config = dict(
    train_examples=203450,
    tokenizer='word',
    optimizer='adamw',
    beta1=0.9,
    max_steps=7600,
    batch_size=256,
)
Rows from block 2 of the text encoder of a small contrastive image-text model, named by matrix and row number. Rows with one number belong to one neuron. Each number is 128 + 24 x the weight over its row's rms, rounded and kept within 0 to 255. All counts start at 0. Numbers have three digits each.
After each neuron's rows are labels from the 100 texts, of 14848, where the neuron reaches its highest value: "tokens" is the input token at the peak. Only what is clearly more common there than usual is listed. The data: small charts drawn from random numbers.
# fc1: MLP up (text_encoder.blocks.2.mlp.fc1.weight, 1024x256), inputs 172-255
# fc2: MLP down (text_encoder.blocks.2.mlp.fc2.weight, 256x1024, transposed), outputs 172-255

fc1.468:108132118111126099111131126129123138142143167095153130151104130124097103146148141128124120120132173150080109135159101113089160071096110139109091126126125122171169120147082121145176142098172117126128140125156141157106164161098143125150116098158159113120
fc2.468:116103154129143127093102120115124092093089100124108163121097114108111141161097119116151125116089125099128099113106159126132094147106138088089102121136076138136109133133162152169104109145109120094096115149108143103127118086114146145110131139125150151128
tokens: "chart"; "theme"; "grid"; "dark"

fc1.483:102129152090105127122113134094177106113097158117126146117157159166106170119111105117105152164118129109125153190127115155129151132161131140127100086113128186093131138154110093125143114116130151139108143141129118125147122115142124141148137097121089162093
fc2.483:126097138139109087102156112107111130158160112173101151065071104135163104127108147128154107142098103143096131111127140122162136088133083142101116086081130151118134122114067101117110106094131091093103105110141174135067115137147131166098122165140152129115
tokens: "the"

fc1.666:121162123095100110088134129116161150182160163104159129127122169162155107116131135148096129150126160154108115154150136101080157093143125172102115104116142105147163100125116114149133161100160130148108152125187112143103139157158137160137108108143141107105
fc2.666:109144102137138139127089115110100130102105098141096186154132124108094135143107132140155137096093128102128094104111141146154107158072144104126117140171085134104135178119162165166093112178115126087113121159102110100173111105115136098148115129099128159155
tokens: "peak"

fc1.597:120149114147129108127097168145159123164167147100091151140154117178107106135163152153107161134124162142123108151140138109080147139128121130121134134095105122159177121101128132162133165121106171160128160145152108127157124108163115143110146122146166109133
fc2.597:123098165154095086098137095109118147151168125149123125133100094110164152122141116117112086136133094136115133117153145131149151145136099132110113148120143153126124124071124122099125116119106118115113105087125167112099102152156127129087140180120139188118
tokens: "falling"

fc1.750:165154104113111182116148142143133116158161189116116089158096144120098146130133183166129136148111109162101072124112090090105134135090116170176140163085134093122108103130122140154115116140121167099168141119096130130111110123096132137113123105111163089167
fc2.750:122093134159120119103129117114087131145145136157086127101113127107114150125138100106107119125148089139108108103154137108138134122106127142120105112144135140148089130077135168118121105119110133114111084104101157129115090138134146146080121146109160157130
tokens: "horizontal"

fc1.579:126156096102139129136082152106128098132159154102153141148156164192090092144125133131085151123159174116128108113097116081142135112141149180136137123082124150169147138109109131139120146124131104125141148178144133151089138170135084135116102111136101143121
fc2.579:095095144144151109137108111116123103117098064115120159095075123110115115153142123114119132113107105085136115107139156172149138134090132112114125147117066147123104157144126161196080115158141065106122120132094154062154104112127158126156131142084125139148
tokens: "bars"

fc1.9:121158094133143129132087113137118110105117140161156126140127141137118129141084143106121144128140145114094109105157119135110146158134175076158118152113087092132117156073154164162115103146113160116142127142111107116094143099075154096113149139145163128164
fc2.9:142139098100108172121132137159143128136144123085116062155133136117106148125110149158131170136143157156132171151110110096105150111141133145133152115112169105105138125174141140122169121109158135131148152114121133123093156128137098099162090114160115093119
tokens: "chart"

fc1.308:139156084143110104152119128135159158135130143071099145164138140154153105128164122135079122115100142141092119109094102093123136073107115129160122104130096156158142098145165157145094161110105145105125159139129096137122144090140144116137127113149108089139
fc2.308:116106126110159104101132099102126082095099130124075132093106083127105125089092115113164108123096101091140154100151126159186133128115126149096101126145120166078108139110181142168085116148113145106124104152111142141155103130137158131113137167137151167172
tokens: "dark"

fc1.747:165193069119103140133109129146135153122138139128121145142110157165097114135166148171110120134134113077135102137099122106105187123126136171114150117135144164123162121151055160111098162160115181113139178139148102156122154155127166151153068102154088146148
fc2.747:134096142165136091107160136093119122153179139178108115096088125122140121121143129118157140117151087159115136119144158115167114108147108159124126113119143140136138160085076126129090080100101092132107094091144176152130107145137136145090142149109140146136
tokens: "rising"

fc1.628:139138136143092111120100129131126123140174161112139143137136130160113094154132132144110129073101105142070134139085121115123156105125122160135181100109103102164141119136118136159139151123126132122145166127131135146082145134120126175139155106147147113106
fc2.628:117106128142121114110093111110107076124139095139074110118103114142112122144120122104139134122089105122136094116124192140155125158116132086136119146141110128110089157096166170154135114149117124100128092096066150114151072094138153124136099139105129148136
tokens: "falling"

fc1.7:133094148095090113125137095149142121092144150088135126131152113182151129122104139139151109147098168125126148132160158137140161083182122181110121115127147149116160079183076099100127167115149096136152147108142155095071109127151170151147129161125099116130
fc2.7:124088164144116104126138135088097115129148157147088156100117124121125153106138093073093100108137083178106141094168118132139135126152101145124093114142127123162162118144108124138105094124115085118091089116154150132104113124168135126133164108118138135114
tokens: "<end>"; "chart"; "step"; "histogram"

fc1.635:090130121127124094126158099110082129127096084119166128099151112162146109088133112164136081153145143082132168161148114169128165124149134153059085119137191140124149126131093101082150137117143086110120100132165150089138116132136121182142143130115139122121
fc2.635:148128089111108147143176142101151148141148144128143112128117140149139124111114143166107079164153132150133137136125121110087159095132119156119132085108120102143147123120107080105167137084150123141122157096152088142103148154163111130139127104140124098102
tokens: "the"

fc1.522:135132118127138103099118118139142128112153163044135098098175100159131114160160149114144132132122097133110168134162178130118157116101125170100116124119160124151110137156100063119116170098135089171146115094130114118104102141188103120165134119115105139107
fc2.522:112133140129108162084112111109122100101107103113110148147128115120093127130123107092146122093118111115157157070129167143156134152148155104114110111138085130111115126116146131159124104154128159107110092128094109107164108103091123137176149148135135148143
tokens: "bar"; "flat"

fc1.272:160162098123107179101105165151153153126134158162080139196093138147125108130153165161132137147114145092106143133103108101107105153121103114192147165089101123124132145124116178137082111153158127092136129165128123116135159128119111144169120076107157118153
fc2.272:115071132148118091097141105092090126150151133141074118088092108115129133140143115129126112135124097133113119114172131113173134129166113115108109106132127172148123126090118137144123105140123088107114091106113175116116088129164149156096151162113179137144
tokens: "chart"

fc1.204:150172077150117153177105131150153155147094116137124141156101105137097119182176181157122156136098140096126113096106090094117144171109130093154133165163118138120139106169120157111119170147136121107168164155163122151149163102103162122130120095148152111130
fc2.204:143101121135082118092153114119104148146171137144101100126104146106133152093137090100125091131136115142089155087150135068171131109169098145104093111104131120155141116111126118140101089089146079111111099072149172153119124133125134148082128150135145153104
tokens: "theme"

fc1.179:126135101113084128086151156108128157125159144089166130101113172141126130111095167152154059141138162081167144169151174126118138103162146108102092128113149124115119130130103104122136138081135126159121155105145141105077134168155133126124137150150144090088
fc2.179:136156101110118127145111163143166124111118119124118190153147158115163106128133144145126149119086165112165140151129109118087143150105127161130113161147098075099135132145120144121115145144176152120123143126159122106139172114121140112136073086136092131123
tokens: "the"

fc1.584:123140134097073120117125135135165105144112149156136169146112137144167114132160157120114154118142159120136109167129105094111138084140057159125158118098125143160143117136090136185080121104118150114129126158154102098071178143101081152162125124156135130124
fc2.584:129106130179110101070109103109090107144129099137091177074120104120112142156113127115122091118115119108130117136150126151145120136098132127110076144130103140158104142101144142146109098141097124108088102154100150114136091138121162116093117181096161166140
tokens: "falling"

fc1.590:108152146100096117090128126124137171120150163104146129097144150135133143096136129170094080168120147164133130168115149099129196105137115114125111114114093133123164115134122122128144174083140123117138147095173139118106142159123094124159112134152088118105
fc2.590:119120124125155089129089074107115085085098119160097194134118124110101137151133109099132136089102139102125123111107144165136113133108132105124147134163108071120111166132164164163128103148121149111108116146115135102141132099116165135137132120095156148160
tokens: "step"

fc1.165:135116122116093130127090139147147134115117128148156114137143169161132117161133134131126163129127150137134178137119133128129094118151166159149129118106158120147147135162130150139124117085129152111141134118140112120106127169114119115164142160132134114148
fc2.165:107102151132149117103094097130083090130077110101107131110143107111109143148116136112131133100108092128178142095141116140150104184110125121140154150146108143138105146119189171165147110172110119124134100136098135081148104107114131125155128179087123117149
tokens: "radar"

fc1.37:156153099088116103103102188154160136125122181126141159118145131179125071115119162165123117144137163142156099118101131127108162121144113140126127090140107140128148073138097118199127141110141139144135167128168110147144195141119119139112133120166091116143
fc2.37:130089138144149087117151103113118128160149139162102145101083154125143147132112146111141133131140091156093104122128147111172122148122144134110100104128135127161126135119088161119088105118138088087098107098146141136138104145120181183116138144124190170133
tokens: "<end>"

fc1.4:115156109143144144131115131132146104117107131147133167154134137138088110138100135130121147139106166084114121104103099106126137138120164100149144159140091152126146095188181132143105161161153156128139174150127107160180144103107140110153098080152160106146
fc2.4:140090168122089109102170127124105138144142126138098094091064133116157095121127121142138100175150123141098142116128132141173140102143111153131121107074128141149113124128090078089058107076129101120091102101149174156074095129149131159117134153131155143125
tokens: "theme"

fc1.407:076121095079115104091104138105136109113130151103161143111190146160160099102105112114103102119144165142167138125159116126117149105142128148125115084105129146130161111150125084117156147131142137177119138110134123141145106135139142145136163120147126120095
fc2.407:112184081092168151162132136127167134067109130082147186134119139094159119144103171141137150127114116098144091148124161128131158133130119133117154167154111107112142139120152127167140142140152143144155138136111074144109169111122134096122087141158079115154
tokens: "<end>"

fc1.66:117110175097109133105168125096125146145104142144171117113129105140090107122110131146142134124105116130129146132159120132111143107120081113123132115039163151137125099165097128141107173087186140090147153126132124152124150124107103140108124133142159108101
fc2.66:166126108134088135128157145127103152164167144144073147143102158124140123115123145140125115150115110169126176131153120121124132080161110142144155128091155095178097111127107108124145112096154141143102142113166142155088112157132135095120144133162138138082
tokens: "histogram"

fc1.572:114159110139124126124126127141142117137106146133124089133107155131100093124151120099107172166116166098135156106043127122124128121117207106117114143138113117132124125146125146169139120125122139121179123163136133154145156082153115148111131149115146115151
fc2.572:129151115106113162135172156149154165123129110104149104152148130107133127110152126120129143140145131133157158125133127110109148115141130156170164129113139115105138132151149124112171138105157159131164164140124148135139132115117107067141107100140091110111
tokens: "pie"

fc1.273:145133109107125136102128184136149157150176151124140137164114152139155112139157156142109106158139151202095092140110088138096132102145102144126111121098124120142128090148150137184150140110139129127128156117126134139100194141104083159137132072177110084128
fc2.273:120092144143126118108128105122120146116143090161074107117094082095101161173134120095152143116116072096107109103096160142169113139126142103130124107126067137118089171109157162160115090141150093104111094162094147121147104124107159148103159162121157131137
tokens: "rising"

fc1.651:092127105106114131127071131163136121150160173135158156135141169149112096132169146172117122125140126143117105114125139103083168071116100128133106127089118122168171118150111119131102125108133160152125140108148104138116119187124134174114096102162152109126
fc2.651:099124145137127128127117120114105109108099127108096161137145124100113161167128115081133136104108103110114138078110154132133101136087147131121138133145108117122118163116168169179137097170107099131098091130081131075158114148099134107126148137083127132156
tokens: "flat"; "falling"; "dip"

fc1.202:079118155092143119103125114106148107104124100110121093110166159126186118125099091131101122179152126104153144192145144112177137119145113127090070120109140142097132110103112097141131147091137127138142124132162124108149083151161094154147125114149099127129
fc2.202:145161098107117125130151131130153139111157139110129117119117158155155109097101149160129167133127139126149140156133112123109158098150081158121118127119141094120159108157125083132167147110152143132108126109142112134126164131188120113133093095167100094103
tokens: "the"

fc1.295:114152085106136120112138110138127127135147134121138164156138191128138126125126149165096090155156164128123057134085118115086144099091157132115138107133135112157134094122101148128127156135137151153161148111176100132139143135149152140176119134142109089146
fc2.295:093121137113151121115110106117105118109089088126123172145140115098106135144114117118144147107133122098134110105128160147134102161096167076131167142144113126101082145142158144165111115170103113107129101153090133099131105111092137100151139106090139135146
tokens: "rising"; "bars"

fc1.448:103115138120125151098126141112122132074131103108129127085161110155119144116094098143131152102118150136131173160133142171152161115134110143140110089137149135129145150101110056130138124118138104125110100136150116089125102112166124173110171117131124139102
fc2.448:112151118088141161127132138131159124094122105101157104151132152139154103113116133172134146121126137109161121143115128118118159142120162153159158131130134136121121105150113106135170164142163135132162147158139074114139159120136099139148087114133106099127
tokens: "the"

fc1.542:156195099067110131135132155132118157133176151126113145125126151159120109145123147156086142148132136104151095161095113107116141116117101113141113154104086166149131125131111149130109155159158151129155158148150108147169165120135151117106099107164128087143
fc2.542:138120144154095122123129107107145173132152147175097091112100113139150133109151134113124122122143115140088134105158131129165155096154148157108132140114156155138162162119127113113098113125126109088110107113148128160125137147151159104108112126138148128095
tokens: "rising"

fc1.228:132144115074133126129111150127166151169163149087171130144148153151149146148119127160110134166104158184119106150127131122089163059138125168097127110111112095152167083122151140163165150109147152122123152133150114134106124181109130136135119111148150129175
fc2.228:117121109130147127142118097129100113099112128152103173131127100091101123151132136101147165090094128115140099098090142155158089136097157104111135120154087118103112144111173152156115119154114102126128123158113115118159111109108140123141142154110136153142
tokens: "rising"; "bar"

fc1.26:125152098109105122113116135115147157170126145125123164155129170145120093125158153127097111113151162164114104176119120115127146101119134145130125112126163086149129091126141107149151136140138154151102126105128109128132123126101102148142147096151132117133
fc2.26:118109139148148139127094107115109124105099099123118138121112114091103142161118110094142144085119108124129135114108157136141078162114162102129150120139106146060095163098173147152118092158119115110133095142079140106172115098110143128141142118063126144135
tokens: "horizontal"

fc1.606:133165116085105098107128136123125133151124146105100153143101154160128128130095117144142135121115152137143097138143143102095146108128100141107142167104121159149127100124137127160113158115142146136117123160145095133110135136135121146144113118157144104128
fc2.606:117097122163122135128121110128120114135123140176077139099098110108123149128146110080141120112141070142090099085125144131139107146110133144088099118123133157132122147086117136137100091135120083123120075151085144142130098106127165133093146148108157163137
tokens: "flat"; "dip"

fc1.373:083151134101098102108116124123136151167146158125185124115120175144134108119128147148096111135139153132140102110136107100064155072131138134128095093144146091152155102153106130127145151111125168128124153142158122152119138132147126143144147122166094134121
fc2.373:115113131149136095131088099151095100128108115152120196132124080138110143168115137131130154089099131127135087107126123142125125150086149099126108157159096139105111146116142161140083125158092101102134131141113113133138106128089160114124114136101134136151
tokens: "chart"

fc1.57:113158077121119139149150148129167135145176143129141125144134147180132113131153131128089115145108126160100090164142107085092137076149143144126115135121119138124162113124145142104134174123130135122136119151125098145123136147119146132149093083138135092128
fc2.57:114123124148123119119111112104141082117126106153101146118062117101097146163090122112153164110103097109118089081112148157144120129111126124106134132145088117108084161135147137163098123151115096112108093139083155104169115081111148144132132154102126140158
tokens: "rising"; "flat"

fc1.192:155167139169119140137104189164114119150135141165081125134134114138081126166171153107120129103130165135125168120133118087139146175132140129130155173138105145148101137118105180168101134138110154093127127148132122096126104099099153112196127116132175096117
fc2.192:136102173157100108098126123078101128135144145145087094091131124094137144114127086099108077142154100137137153096180140138177131136153112124102105109121131173146117119095121146096121078099108110137109082103104167100124098162132138129135152131100149143092
tokens: "ring"

fc1.311:120160101084113123093152129112188155141176178125161119134124128152123118135122139132136117142114136143099110161147118121070176057121106154119100102118149119147137095115149106120124137075136136131111120140174109144094122181141120158159140097169111092118
fc2.311:115115118173112145141111108135104094129121130140119147149121116074116168161128126080165162051110109111110102107082153148114098139130141114137127128142072112115112141120162146147107104176120120104109123158054121129155114102117126110151112129076150121138
tokens: "peak"; "area"

fc1.614:108143101106086142172144128130107168115153138124100157164082131153113105133132134126117121165108159126147103132122090111070139094137111108123152143130136099173131075121129147147127127147149135116150152151120073152131139144111139130127107121127134122144
fc2.614:129068128145111075083150078116083105151143126158105117117067101126145112111151097119148122139120075145123128091123132133131120098146115160114108120117124155138136128102104126101095082100090074112099076109151167145115080136129153143105171162098163151111
tokens: "heat"

fc1.52:169151103121101164154147153167136153119165154165121136108126156132125132122156135123092169142132105099104090137114111118100105171151105111139158154152096145166150106155140181155110143122136112122153136152113098128124168129078145163141108122151111124154
fc2.52:148092141165113128128151108093096155152146121156065116102097136093128147157135122104142112154149111156090127090149137107173116105157108164116089171109141155132125150141109136110095105096110100111147097122163132176114106141149172129097145179120150164121
tokens: "grid"

fc1.68:134143083147101082129112146163133122125154153110132142184083123107112103126154112151145138129089133135120136138137131137116110142110067157114134167127117168169132135138154128138092155101106117130162142099121148163043133145118131142135126121105160103145
fc2.68:133093124148132138089093096103086098110087100125109130077087104098078144095115110095137105094133104110127157100128160137140119137126117107097108126133117152112106169126158124158110106151098113123105099149091146100120083093122109121145137146113160159147
tokens: "chart"

fc1.327:119169106136172138162130153155145145141084161148096138156151157154098131150141154141109160118131168098127139123103092130108136152104142089158149097148104126127140114138168143145095118158186164120139152139131096159153149114089174116148119126104153100147
fc2.327:112060150136115094097176126111146129152171130143078117091111120130155103131148140118134114149118091149091160095136133121170147112117102143103115103130121155151139107094096101115084079132126108123121099116172170130094101153129118161127130177092162143138
tokens: "pie"

fc1.146:145139149107092111123150122120150115127161143112135130141144126206139110160152098126143087160173129176141155158128145103120147086129090136123159098096141113135111118135106089141114158131166087153109094109136124149113121172154095113162133105107102156132
fc2.146:081095106158129133112098092137096102113102075124097123134113121075102140143149126100126157117074097144137107121116161150144099093139104080145172104144100143114087165113150169138107099150104112111120092147099121115152119127101152143131152119112128108139
tokens: "bar"

fc1.618:147120112110118134122137136120121121150159146124117146154099135114080096157111159133161121098124124157109143126152087124095099138130086135131136134082126153173149134131111160141102142132103129130138126136130150115028115141083156141149118171155138106112
fc2.618:158098145144108100094125097105092114155103140160061141078118092093135162116139090096149105114150077143097127097174159131146100141139090128092114119126131138139107145100121138139116095125135116138117091114127158107118087131143166119087177156096148165117
tokens: "falling"

fc1.274:093158134135139131123149119101102134086133092098175110095147112141132111093138141124114117160159140131160174142173142118143144117157104154093113110130160169125131113109117102121133143127127125141139111108138169097108100080147087132158140114146153152109
fc2.274:109165100096116143122155131141165127112132126102177097131145130164126096107132159145113136173128139119188150147142152111109169123125129128132177133108138111088133123122137095136166172105158159137158165129136096127117136128146102135178103090139103110136
tokens: "the"

fc1.539:129119119098093099087108132124153153151150132129135151167157199133119067148112134147125130154090169163116132139121071130119114114099131121153158118134099125146156091148098097153144122095126150137122154154164118121086149121072099121157144105173140100146
fc2.539:099082154144135115138116100107077138131104130123089127106108101078131107134119101130148138089125087100101110105150136166158110163118140119115104132140113165119121152083164157133088089157098116124116110162136129128111098099095134126104147160130148139142
tokens: "dip"; "flat"; "falling"

fc1.451:144171127106088125127153131172117119158161154136121132154089170132108096172155132146108173116133188131101120142125093120117117102131105120124141126119093133164111092151110180119146164113150119144137125128138145109103138124076131152151148115101120091166
fc2.451:136112148166139123107142113100102136116146137167079119124084111112125145129137084098144114119125072127139147087126126136143135149112140118126118106134127148139093140080133150116123095146115127132115088126082159168122083114125177127087179167109139125127
tokens: "heat"

fc1.438:105154093127091114167167172131126162139155133115135113126105134142117100087141112144070127130125146134150170145119164102113162147141111149092112105093108123107132098130128106152138124108153138107129141128141138153153118132125099155118109107148155155144
fc2.438:146090141132099082114169125108137161159175150128092140104088107136151118112149122133104088151152105158120118128151150092152172101148122167113105120100156114149122101094079100087123098103146118148109118095146157140103097147157147159101124146144135126123
tokens: "<end>"; "step"; "the"

fc1.634:109163106131149123152115129115116095137135127090163156136151161132098114146171123126079134121111154141132117141122119094103124111144170116144147130142146105110092120115105129119118093161155140160159119117142106096083139130112113127163112143139115076094
fc2.634:100117156126173121115115099093134121113103107130124092125140095092133132124096126107166134109119116103168115125127166193163122140116142087145156151124109134078089168127144137146133121115130078073153123132092143086124121078123102113146103129136134138150
tokens: "ring"

fc1.392:156118109088137127136102150116149200115119113105136154151168116152103121127114148136135119151145154116150114143168096140105137106158128134092109138150159134104194124143101109143114140106140148105105120160121148120117114115145109178183162139123147116118
fc2.392:164113157092102108116140132097178149138176181143102137110116119139154120130139115155118103132147116147118109104151169092132152111138102129098108135134161121139126089123088085097153100095115135170129105079160143128095113161143153143104122137144117163098
tokens: "the"

fc1.623:145140127153083138107133126158114142132133158144141152134139146159114104171185133128135137133130116125128132127101087106144141100131098161142174142107152141164127131126142163147134160106118117135098147139121100131024119136094131139154104066133159102157
fc2.623:109113141149131117105105095088098103135097111141074114103102101093104148161160086121119130126126091119133123132117147118148111136115140105149132147131099167131108160088184179129110090131113131134106084160094153111146079113092158135129135145075115142134
tokens: "falling"

fc1.677:149132107106124144146129159130191115152113166118091118121125158196111106170152147136079123140148136106094106145098088100095155128112141153130131112095091148127111139137137166155117152141134167138163150140123143140105146124100148091157105132155097102135
fc2.677:149089149129120093106165125110137172157169137173096102100110126139153143128147103124118107162143083141090099101130160136167133124150092147100104133105120164144106136110103114113100081109101095141104115106135163114111085173178131150090147134137151158099
tokens: "grid"

fc1.178:127103105128122154093105135199129109149117150131094132145105130091149146141133122097143122131125152156130125124124138127130129102149090128143124095067136093159156145157144104133130139100150152155110120136118143083076092148096098077106126123095123118124
fc2.178:104114113149160127121113105099083092129124111120091105108099113093096138145141115094146135113107106101135143108105153139148108158125136109146134149149120128106083175098147159163143103148145105108142084140100151095138120092133121126145155129103127146143
tokens: "ring"

fc1.432:141148086114121110123120117148135135148136180149105127162101150153121110141178126130113105163114199136133090130108086108103158115109182103158101158126102094122142091129152161148150164106119169159118120118156115123132133144096119100180153094161141103172
fc2.432:107108149141143127093110097126108108102112099150101117094081110111113130136117124124172146120114114098089104110116148170185115137102142104138100124145093155104102134080168136156121128167142107103128089124099125086128143100097120137144098137138162166177
tokens: "rising"; "bar"

fc1.112:097146096128127106112138152130108123100116195104177132127166159120134121124124143141100116161179133133094131145156109109100127119165115150101156102108120109152119106124130150166112162134156119141150129058159114132123145153136136165146103101143127106083
fc2.112:127105144110146123111102137122094084107108086101119132119123118097133126156109124131140145104098109096150112115152153157174096168120132086119122145139108131120086134113168157142097134167101088110144113164113158089119114071125105107136132119104121155161
tokens: "bar"

fc1.480:111128153139111136124070163171150117165141129132094147151128187168088096142152120111088174088102143148097142125140124109080158100096104115140139122123147140144104099109117149149090151133117136124145125141118128128099099129131152180116130112149141155161
fc2.480:091115139142155113077113117087104093094151091132080127115097110127113112142112106123166123108106100094165144157113141150166146146104132096123116160144107141113105147102142122140126115137122103118109108155077137075145102105121123159143157130090134142134
tokens: "radar"

fc1.644:148156106146082147162119151138135123153131164139103170136129144138135096157173171125106172137150157139122154133086112125134177148103143130163146153144103141118131101137098095161143149127133146143118118186148097140160135127134127122130133118152148115171
fc2.644:098101165162130089086152123106125123163140122160108093079101107123171149124098102114139115137105096123131128143123139162206125110131138140108085105128121158121113103086128126129090107119110127117097121104138165105131097124136142140082105160141158136165
tokens: "pie"

fc1.287:115165123125092110115114147153144134153153156086167101143170140149143119097098149151134123158096145136099097189143080111088134100129105174113115106102123113141125066146113129129137127080118140129101125123169099156109149147118140133132114114136117127127
fc2.287:098122134156154141127089121141131122095102094157106126128127070105126123127102108105148156085126113092123099137143135139117120125082124112158117130170099128102076170129154134155082122149085111100098103168105134141154121118113127135140146108096132147151
tokens: "flat"

fc1.375:106161144112082117170158096124169136149121134152155163145151120119139142162145137169151128131096154097069151166153111095122111132119072134172097116069156120118139112130125132143107170121118152113131144133164121152114151150141143125157093164150190119148
fc2.375:152143125107099109116110143161157152168135133153110150188165138149155105102154130141152134140115141133139141141155110080119098086154126165164168143113142101128175094143112129148124141122150163158105138127124096130110117116140101079168115120139121099131
tokens: "radar"; "horizontal"; "falling"

fc1.500:155164125127135155157090160137141126172143128116129133125086132154113099171137158179103163153123144068103088142120096105088116143111115103154181178123117144142119103153116176138131159152144148108143128153091117142129133105120159122148127127141141094138
fc2.500:128076138124114117086131118111123151162150149126101086087071115107139092121149093108138111135173116143087145114127151132135117123158113165134120118109170126133121120106118135117099117102121114136106094124149161138135128131112174148097154150133169135107
tokens: "grid"

fc1.277:152135114111110173180113158151125160137111131175085160126090159138102113148160136156095149103102175121114113096113109103130138141088107121151151129112085136118149140147138116168130156140150139091114123124136094190153137086158146111133110102162126138145
fc2.277:107090158131091076116149104104128145157137145188102111109082121125166145108144124102155115141151087140089109120164145146184159121152123157141104104099126154133152148121069122107112105101118107119114077114127128151102083147145178140115121158134151150115
tokens: "pie"

fc1.349:139141127124122093123161120118137114151074135117158145139089174115095098115118152162150122173120178149132144111097126128118150123131158079126127135155100163127118127140168128154114118171105176143145151145096084120199161131095122122138134138129130104172
fc2.349:136132123122106185139158145164139168139105137100119114149129104144144132122156129100121139137159120148153151112105098120103133112133116140164162101110164127106146125123122125122165123091152153152157126102165121144111143116106124087137138083147108088107
tokens: "theme"

fc1.95:115143111120116100126108166126148157141165168108157155124147183161125092115173152136116129128120159154115087183099077109102134117119136169124111129100098118134165119149092138139153169093127154155125172141153096122092156147135107138142099105136098103091
fc2.95:103124127164141120126116103153092100092110090125091178105097115098131148175127105094143141119117094119122090103131164142142131116101172134111136144140120160103092130131163174157095120144139126095121115150107152095163116098107160116103120136105154140154
tokens: "dip"; "flat"

fc1.224:142152084132091121151160131125166118133126149113145169099137151147115084099142115142103103143128120129134082156103090112143185115076095120114108127114118175125157132121142116141119162112131150110128163130153092142147128096124144174160123132131128090126
fc2.224:165126094120114125182162124140143133108134109124128152154129112150124096132099173176121175111113117095156147099128163104152166115094165150160130137134109110103144124124157109143159132114192158098135137146117092119106129123121129112145091081095074090108
tokens: "chart"